config.toml
hop_length = 160
activation = "relu"
stem = "single"
widths = [192]
beta1 = 0.95
steps = 13000
warmup_steps = 2600
Rows from block 5 of a small CTC audio transcriber, named by matrix and row number. Each number is 50 + 12 x the weight over its row's rms, rounded and kept within 0 to 99. All counts start at 0. After the name is the row's rms in percent of the matrix's.
After each channel's rows are labels from the 100 clips, of 14976, where the channel reaches its highest value: "lies over" is the class under the peak; "strongest on" is what is common among them. Only what is clearly more common there than usual is listed. The data: strings of digits, spoken by a formant synthesiser in many voices.
# c30: last pointwise conv (model.blocks.5.c3.0.weight, 192x192x1), inputs 0-95

c30.79 103:63 45 39 53 52 56 52 44 54 58 47 76 56 64 33 49 51 34 43 73 46 62 60 52 64 56 50 44 55 66 65 59 57 75 47 49 57 54 41 50 40 44 35 46 59 51 57 38 61 50 59 49 68 67 49 43 49 48 70 52 66 52 50 58 59 53 47 44 76 40 59 43 58 51 59 32 62 36 49 60 47 18 59 64 40 42 34 64 44 53 39 53 46 40 49 54
lies over: /ɪ/
strongest on: "six"; last digit: six; first digit: six; number of digits: 1

c30.149 102:60 63 59 53 63 61 29 56 34 53 29 53 48 58 35 71 31 50 43 49 42 54 33 48 62 43 59 37 47 47 47 34 33 46 61 47 39 46 36 61 38 60 53 59 48 51 59 54 74 54 33 55 68 60 58 39 59 51 53 46 53 39 39 54 36 46 46 72 42 50 57 35 50 52 55 28 54 71 60 46 38 32 60 52 58 65 49 68 44 45 51 63 60 61 53 54
lies over: /ɪ/
strongest on: "six"; voice: child-like voice; last digit: six; first digit: six

c30.184 098:50 33 40 55 53 48 27 67 68 49 34 57 31 66 50 65 48 69 33 65 64 37 62 30 37 43 46 52 38 52 39 53 70 50 21 46 61 76 40 48 46 49 28 33 57 73 45 47 27 55 43 35 60 48 50 37 50 39 56 44 54 35 61 39 73 55 42 29 45 36 37 43 64 46 47 36 37 55 67 50 33 39 41 44 51 36 44 48 72 55 56 42 41 36 44 42
lies over: /aɪ/
strongest on: "three"; "eight"; number of digits: 5

c30.95 093:60 59 61 54 49 37 69 28 32 65 49 36 46 66 63 58 54 61 43 41 47 45 45 46 57 31 70 60 51 47 47 45 47 46 52 61 36 29 72 52 56 41 61 56 57 45 52 44 30 48 58 57 53 38 51 52 35 37 57 45 46 57 52 34 54 36 10 42 32 29 51 38 38 43 49 61 66 29 59 34 50 49 59 36 51 59 58 53 31 57 60 44 42 40 57 50
lies over: /i/; /s/
strongest on: "three"; last digit: three; last digit: six; first digit: three

c30.81 099:45 64 51 43 73 53 48 61 44 45 72 38 49 46 51 26 42 52 51 61 52 38 45 44 13 49 50 46 58 54 53 61 40 57 51 55 47 42 53 38 73 35 42 48 57 64 51 42 75 67 51 52 58 29 45 35 57 65 57 48 34 40 60 33 27 38 29 51 74 49 84 52 45 34 81 52 42 43 52 48 55 46 53 42 38 46 58 18 51 58 59 67 33 27 49 39
lies over: /ɪ/
strongest on: "six"; last digit: six; first digit: six; number of digits: 1

c30.1 100:33 71 54 33 34 68 34 49 44 74 53 47 53 37 36 64 39 52 40 61 54 57 65 63 44 39 60 58 28 57 42 52 31 45 32 43 52 31 60 35 48 57 50 47 45 56 50 58 32 43 39 41 62 56 41 40 54 67 55 74 47 55 58 43 51 49 61 44 39 45 50 46 44 50 34 38 30 33 56 40 61 45 40 57 55 31 74 63 83 62 46 51 38 48 63 36
lies over: /aɪ/
strongest on: "five"; number of digits: 5; first digit: five

c30.178 099:49 55 53 50 77 48 50 40 56 57 38 53 43 25 60 59 43 51 45 60 54 38 52 50 33 48 45 56 38 64 68 50 63 51 49 53 52 39 58 56 37 60 58 47 46 52 49 57 47 45 41 37 74 21 74 65 37 46 44 36 47 46 42 59 41 53 39 50 53 45 51 34 47 58 35 58 68 35 35 67 57 61 29 57 43 50 50 50 41 45 67 47 26 35 53 78
lies over: /ɪ/; /eɪ/
strongest on: "six"; last digit: six; last digit: eight; first digit: six

c30.83 104:57 55 65 28 48 51 57 68 50 20 67 67 49 66 35 67 75 59 24 66 49 48 57 54 55 49 42 46 35 64 62 66 51 39 37 60 32 58 32 32 64 54 49 37 68 44 36 74 25 32 46 37 52 51 45 59 40 60 64 39 33 70 58 42 43 53 67 40 56 92 41 43 50 74 65 49 66 44 55 55 34 54 71 65 64 59 53 50 54 45 55 56 43 44 42 55
lies over: /ɪ/
strongest on: "six"; number of digits: 5; first digit: six; clipping

c30.172 110:51 63 45 42 38 49 48 60 45 45 56 50 56 48 54 72 47 62 71 46 53 52 43 24 46 52 57 56 43 62 75 78 32 54 45 50 67 65 62 68 28 53 45 36 49 45 46 38 56 62 29 62 66 47 49 45 44 40 68 26 50 63 38 37 50 55 40 30 41 56 63 53 50 58 59 50 40 48 62 57 33 36 54 59 44 45 73 48 49 50 14 46 63 75 42 80
lies over: /ɪ/
strongest on: "six"; number of digits: 5; clipping

c30.28 088:37 57 43 34 32 54 53 41 40 55 57 40 53 48 34 26 43 51 52 58 35 38 42 56 39 51 44 30 50 63 51 44 67 63 57 36 17 65 54 75 46 68 56 27 40 53 44 25 69 64 72 50 35 46 67 64 49 54 52 52 60 54 35 36 61 56 39 39 52 57 66 42 48 52 43 52 46 44 48 51 32 51 44 58 60 29 65 52 47 40 45 44 41 39 30 38
lies over: /ɪ/
strongest on: "six"; last digit: six; number of digits: 3

c30.147 090:67 36 62 70 26 34 48 32 61 44 43 63 52 58 56 79 30 45 79 38 27 65 48 36 18 48 54 48 39 26 61 47 58 35 70 44 22 56 40 54 57 54 50 80 49 37 50 50 37 62 48 61 58 49 62 49 61 60 71 36 48 40 62 46 41 29 44 35 39 60 56 59 41 28 47 51 65 31 44 62 41 39 56 41 45 55 56 46 36 40 42 52 40 59 43 55
lies over: /i/
strongest on: "three"; number of digits: 5